A small segmentation model, trained from scratch.
Training: 14900 steps, held-out accuracy 100%.
Data: 195000 training examples, 9.8 epochs.
Rows from block 5 of the decoder of a small segmentation model, named by matrix and row number. Rows with one number belong to one channel. Each number is 50 + 12 x the weight over its row's rms, rounded and kept within 0 to 99. All counts start at 0. After the name is the row's rms in percent of the matrix's.
After each channel's rows are labels from the 100 images, of 14976, where the channel reaches its highest value: "strongest on" is what is common among them. Only what is clearly more common there than usual is listed. The data: rendered made-up planets. In brackets: how many of the 100.
# convs0: first 3x3 conv (decoder.decb.1.1.convs.0.weight, 96x96x3x3, each kernel summed), inputs 0-95
# convs1: second 3x3 conv (decoder.decb.1.1.convs.1.weight, 96x96x3x3, transposed, each kernel summed), outputs 0-95

convs0.56 121:54 25 29 32 52 52 47 45 61 40 65 54 59 68 52 44 67 12 52 52 45 66 56 52 33 33 55 37 44 46 29 53 71 46 59 62 55 54 69 50 35 47 40 53 47 56 53 55 61 36 52 44 25 50 64 60 46 68 51 40 49 52 56 43 34 49 52 48 56 56 85 41 31 60 46 48 52 59 73 38 65 64 63 61 45 52 31 53 53 76 57 34 52 46 48 52
convs1.56 113:45 67 68 72 62 57 39 50 26 62 34 46 37 29 42 64 48 70 37 30 47 29 52 52 66 76 44 48 59 34 69 45 29 50 59 41 41 56 40 48 70 56 63 45 41 47 41 67 48 60 45 51 60 59 56 43 48 20 59 61 39 49 49 61 51 59 49 52 41 56 28 53 51 42 52 62 62 38 35 55 61 52 37 43 54 52 28 40 49 44 48 71 43 49 81 49
strongest on: moons: one (53)

convs0.41 084:52 47 48 65 49 53 39 55 42 57 35 39 64 62 34 66 73 49 58 15 50 73 56 65 48 35 57 42 63 61 54 43 57 61 73 54 55 50 62 40 36 52 51 27 67 58 45 43 38 52 54 36 33 31 35 46 55 80 43 50 31 57 57 66 73 68 54 38 58 37 53 37 26 34 51 41 40 61 57 38 55 60 46 57 48 58 57 42 52 42 36 58 37 65 51 50
convs1.41 100:61 73 37 56 51 49 54 46 43 52 58 61 51 49 58 41 47 66 40 77 50 61 57 43 61 55 40 50 34 61 30 46 57 49 61 26 35 60 59 43 58 64 53 68 37 55 67 59 62 56 21 76 43 58 60 51 60 34 58 52 44 31 51 41 22 47 29 62 39 57 52 65 53 61 32 56 52 58 57 60 57 48 78 49 47 62 43 55 72 62 49 39 58 27 56 43
strongest on: moons: zero (66)

convs0.37 093:49 42 56 30 33 54 48 53 55 30 51 47 27 59 43 43 53 48 34 63 56 54 39 77 68 42 30 59 59 34 44 59 35 24 60 63 60 52 39 43 51 32 46 39 56 64 68 54 48 54 41 58 62 35 72 69 51 43 58 39 48 40 45 46 33 31 49 37 71 65 37 60 56 39 59 47 56 66 52 36 49 42 48 58 72 59 74 57 16 52 54 54 48 51 46 52
convs1.37 097:45 41 43 65 48 47 55 54 44 57 47 56 60 31 35 56 48 56 41 32 56 54 49 30 40 44 49 40 30 42 49 63 52 74 65 55 37 72 58 43 37 69 47 54 45 38 36 51 22 40 44 28 63 45 51 42 42 43 44 71 46 68 56 58 67 63 59 67 39 29 59 30 45 63 68 43 40 58 56 61 54 46 67 34 34 41 30 57 78 58 40 60 49 40 37 56
strongest on: moons: zero (87)

convs0.52 117:55 55 40 36 54 38 64 43 48 42 66 37 65 36 46 44 50 53 73 50 34 57 67 27 49 75 48 67 40 45 45 45 37 72 50 48 74 56 26 37 57 31 81 54 69 61 48 46 63 49 55 53 29 40 51 33 69 57 38 56 72 47 44 52 53 36 36 64 52 49 51 32 47 44 41 65 44 35 43 42 51 52 57 49 30 50 56 79 43 59 54 53 40 51 53 56
convs1.52 111:42 48 51 49 18 57 50 57 38 51 28 63 28 63 52 57 47 62 45 42 67 47 26 63 63 33 48 49 61 55 64 55 64 38 59 49 38 52 65 63 47 57 48 45 32 42 42 60 48 48 43 43 74 53 48 73 22 62 66 48 33 76 48 35 43 62 59 37 40 36 51 57 44 50 68 31 52 50 62 71 51 44 48 56 62 37 41 36 76 52 44 46 63 50 48 46
strongest on: rings (100)

convs0.12 106:47 50 42 21 57 42 39 55 68 52 39 64 58 44 81 54 44 58 42 61 63 47 30 58 49 62 59 27 51 57 59 22 25 50 45 48 49 63 57 44 54 53 43 53 85 58 37 57 41 38 55 47 44 38 56 30 42 50 45 44 43 44 28 30 60 44 65 62 36 49 53 58 57 62 56 76 43 53 48 47 32 48 57 61 58 51 43 63 61 37 42 75 33 59 43 46
convs1.12 094:41 66 51 56 60 50 59 37 54 56 59 43 50 62 26 61 51 45 53 48 33 68 66 33 40 38 39 53 72 24 41 71 57 52 29 58 46 44 59 46 51 61 47 52 36 57 60 37 52 54 48 77 63 73 60 64 57 62 66 75 53 26 70 47 62 56 26 48 47 45 61 64 49 38 35 53 44 51 42 57 61 46 45 41 37 48 67 48 67 65 62 31 55 34 49 43
strongest on: rings (100)

convs0.0 089:43 66 46 44 53 48 73 54 52 52 19 51 50 47 58 55 46 41 73 40 65 50 51 51 28 78 49 44 38 61 42 46 20 37 48 53 53 46 59 43 66 47 40 52 72 49 52 50 62 49 47 33 31 53 55 33 60 58 40 61 64 45 44 57 64 54 70 59 44 44 57 39 36 51 65 84 40 56 13 64 53 59 49 37 45 40 57 40 66 38 50 45 42 51 44 56
convs1.0 097:68 31 44 51 65 52 30 46 39 39 62 50 68 49 34 50 41 61 29 64 39 60 51 43 65 35 51 54 62 43 47 59 88 50 59 53 49 53 49 40 38 64 65 48 18 50 45 52 54 51 59 45 62 38 25 57 27 69 44 54 32 65 68 49 42 51 56 50 53 54 55 39 55 39 45 13 41 51 67 41 34 57 51 41 56 41 45 53 39 60 38 51 46 32 49 52
strongest on: rings (92)

convs0.29 075:44 45 50 19 35 45 73 32 59 34 46 42 43 43 33 43 47 27 66 79 58 47 45 50 47 59 68 36 55 37 41 24 44 52 63 41 59 64 53 41 39 48 52 48 58 45 44 51 69 50 71 41 45 46 60 59 46 60 36 39 56 38 58 29 44 38 62 61 62 64 58 29 44 52 59 37 50 60 35 36 60 77 49 67 40 55 55 46 61 35 35 43 54 46 57 67
convs1.29 081:44 43 56 53 62 52 51 60 48 55 58 60 40 78 46 56 21 56 32 30 42 62 61 57 52 49 28 64 47 40 49 59 67 58 59 66 48 48 51 45 50 65 52 37 51 37 44 73 50 53 53 58 37 60 51 63 47 38 78 37 62 53 58 48 49 32 59 37 61 10 48 56 37 56 42 57 60 40 58 41 42 51 58 50 67 48 53 43 37 14 66 69 52 56 40 41
strongest on: moons: one (51)

convs0.42 095:66 52 47 33 51 50 69 40 35 43 71 40 40 30 46 48 54 54 45 37 36 46 51 37 67 50 48 45 27 56 63 57 58 75 56 34 48 47 61 64 50 45 35 53 69 69 46 52 40 62 41 31 46 60 45 50 41 49 50 56 35 42 58 46 42 41 57 51 46 53 56 34 46 47 51 33 58 43 52 18 55 32 44 28 39 67 34 64 45 16 57 51 61 79 34 56
convs1.42 091:70 45 55 51 33 49 33 41 66 50 42 53 43 51 42 56 62 45 58 64 42 56 33 44 40 73 48 50 67 48 66 44 42 23 43 59 37 60 32 64 43 34 63 64 11 47 50 47 43 66 48 54 70 65 52 57 48 56 29 52 65 65 34 44 38 67 36 46 51 51 72 63 57 50 57 64 60 66 41 52 50 31 73 50 47 64 43 37 55 47 45 50 52 36 64 35
strongest on: moons: one (66)

convs0.61 126:48 51 25 45 45 53 54 60 53 56 72 42 58 56 51 52 51 63 25 33 52 38 48 52 57 64 45 54 63 48 39 61 47 53 37 51 37 62 40 52 34 35 58 57 41 47 59 45 53 47 62 74 57 49 56 51 66 65 40 39 41 55 51 51 75 36 67 61 46 48 50 53 55 47 49 56 44 64 30 56 55 60 43 53 43 54 39 45 47 61 37 57 56 58 68 00
convs1.61 088:49 59 75 49 28 59 59 63 42 28 55 49 56 37 54 63 46 46 41 46 66 52 79 47 62 44 50 61 46 39 82 47 43 51 42 68 60 43 48 55 45 43 52 55 49 47 63 64 45 55 52 36 31 37 40 54 40 36 56 46 16 36 68 55 38 61 49 20 61 68 25 51 48 55 46 52 50 48 51 52 68 43 49 55 49 65 52 62 56 43 36 49 52 46 38 83
strongest on: moons: zero (98); rings (92)

convs0.44 091:60 37 48 60 35 45 41 59 30 49 62 40 68 50 72 48 48 50 67 42 38 55 63 56 44 59 32 36 52 64 28 27 58 56 50 73 59 15 50 54 48 52 53 58 62 25 55 57 41 60 55 57 60 53 45 39 48 65 44 32 38 46 48 44 61 53 63 28 41 42 52 57 46 47 54 40 43 27 66 12 43 39 51 60 42 53 50 41 74 51 44 63 41 53 61 55
convs1.44 088:49 49 63 24 50 47 46 39 52 58 56 43 35 48 62 47 58 48 73 46 73 50 43 31 58 39 51 70 52 33 60 83 26 46 35 40 47 91 57 56 40 39 57 56 48 80 54 53 61 57 38 55 54 69 43 46 39 53 57 44 55 57 60 56 46 54 35 72 53 64 55 30 54 54 37 49 61 60 35 72 57 62 33 51 54 51 57 59 39 55 68 60 50 46 43 51
strongest on: rings (100)

convs0.45 101:58 52 57 34 54 36 64 41 54 52 57 53 51 40 28 52 68 47 60 42 45 43 65 43 31 45 41 72 53 34 51 45 49 49 49 61 52 39 67 52 48 30 49 63 34 33 71 49 58 56 45 66 48 43 46 89 25 32 49 38 54 35 46 68 40 30 47 36 37 41 53 43 50 74 57 33 50 52 59 59 62 69 55 54 50 44 53 46 13 51 48 42 61 59 41 60
convs1.45 088:49 59 46 47 41 64 59 60 62 49 49 46 59 54 81 68 43 43 51 52 67 51 57 52 81 54 66 58 53 62 57 33 75 47 58 68 50 62 38 35 60 72 50 41 49 64 11 41 41 51 51 52 58 53 36 33 35 59 36 70 60 60 46 31 64 63 60 60 69 61 54 61 45 44 47 58 66 37 35 45 43 49 38 44 41 42 49 40 59 39 49 50 58 34 69 51
strongest on: rings (100)

convs0.46 093:47 71 51 46 45 76 48 56 43 62 54 37 43 35 35 59 40 54 64 28 23 52 52 44 43 51 52 32 34 54 56 61 34 34 49 51 56 62 55 51 49 51 39 38 20 46 44 80 66 49 49 80 57 26 46 50 56 52 35 62 43 59 52 65 64 42 62 50 49 35 54 64 68 54 37 55 46 46 34 41 59 51 43 49 35 37 48 43 49 84 56 50 59 51 66 56
convs1.46 104:47 57 55 54 43 32 47 58 56 44 48 60 44 54 67 25 69 60 45 84 63 57 46 53 62 61 55 54 46 50 45 31 52 56 52 34 33 43 54 67 42 45 52 51 84 49 58 40 57 64 44 38 36 53 66 55 50 43 69 46 62 51 42 30 46 27 49 31 57 66 53 56 16 24 49 58 65 33 49 35 55 50 42 48 47 61 52 68 59 40 40 60 43 71 49 47
strongest on: rings (100); moons: zero (80)

convs0.60 095:50 46 54 67 49 58 36 52 46 52 52 44 54 45 60 41 42 54 46 46 24 44 49 25 53 41 41 51 57 53 50 61 22 27 57 73 76 53 55 57 56 47 69 55 44 61 63 64 62 36 26 65 40 27 44 59 44 51 33 30 53 62 59 44 44 47 77 35 38 45 52 62 46 60 67 42 61 67 44 34 43 37 70 53 54 35 72 37 47 68 49 46 65 51 51 53
convs1.60 091:51 51 41 26 44 58 53 67 62 56 55 50 33 54 43 70 66 54 59 41 65 39 52 56 48 40 51 49 41 51 47 59 63 70 37 34 32 33 43 48 36 60 52 44 67 41 27 33 43 70 61 22 69 32 52 44 49 41 60 55 40 10 31 33 61 75 56 41 50 66 56 43 46 40 49 61 54 43 42 54 63 60 53 55 38 48 43 49 62 51 39 50 67 43 64 48
strongest on: rings (100); moons: zero (53)

convs0.6 118:71 31 35 50 46 60 75 48 49 41 49 55 35 56 50 61 47 30 50 55 30 69 47 38 50 52 53 28 41 58 51 57 29 26 60 56 38 51 35 70 61 28 36 45 44 40 49 37 40 43 68 20 36 59 60 62 49 25 60 51 59 38 57 54 45 50 69 37 74 56 55 36 36 61 41 56 49 36 47 49 47 46 69 61 52 59 33 52 53 31 51 40 54 63 54 40
convs1.6 112:53 61 59 43 42 54 57 48 33 53 47 61 60 41 68 48 51 47 59 34 61 35 46 53 47 63 46 61 31 49 32 83 38 50 36 39 39 59 44 29 43 65 54 51 52 69 55 61 67 38 50 51 40 54 31 34 65 66 50 70 43 63 41 52 61 36 25 80 30 49 40 67 62 56 55 35 67 27 51 53 61 52 42 57 46 51 64 30 41 59 42 57 47 29 42 49
strongest on: moons: zero (79); lava world (78)

convs0.67 135:47 68 54 52 52 49 60 47 52 53 36 56 55 50 50 50 33 45 37 57 66 42 46 53 58 49 50 51 54 61 56 77 42 07 43 65 61 60 61 64 52 47 57 43 50 48 52 66 79 59 58 31 63 41 62 56 14 37 52 49 67 62 38 42 62 46 55 35 24 41 40 37 71 64 57 42 56 56 37 52 22 70 60 62 45 62 58 46 47 47 50 50 57 49 53 54
convs1.67 097:49 50 65 41 67 50 37 55 33 50 74 43 49 53 35 29 50 39 52 35 55 49 66 55 49 50 49 68 43 58 47 41 62 65 58 41 29 29 43 37 64 39 61 53 49 44 66 39 19 38 30 52 49 43 35 48 65 65 24 44 37 61 52 64 38 53 74 60 59 78 41 50 54 48 45 47 34 44 44 41 66 29 62 51 39 43 66 63 63 62 45 44 50 61 61 54
strongest on: moons: zero (62)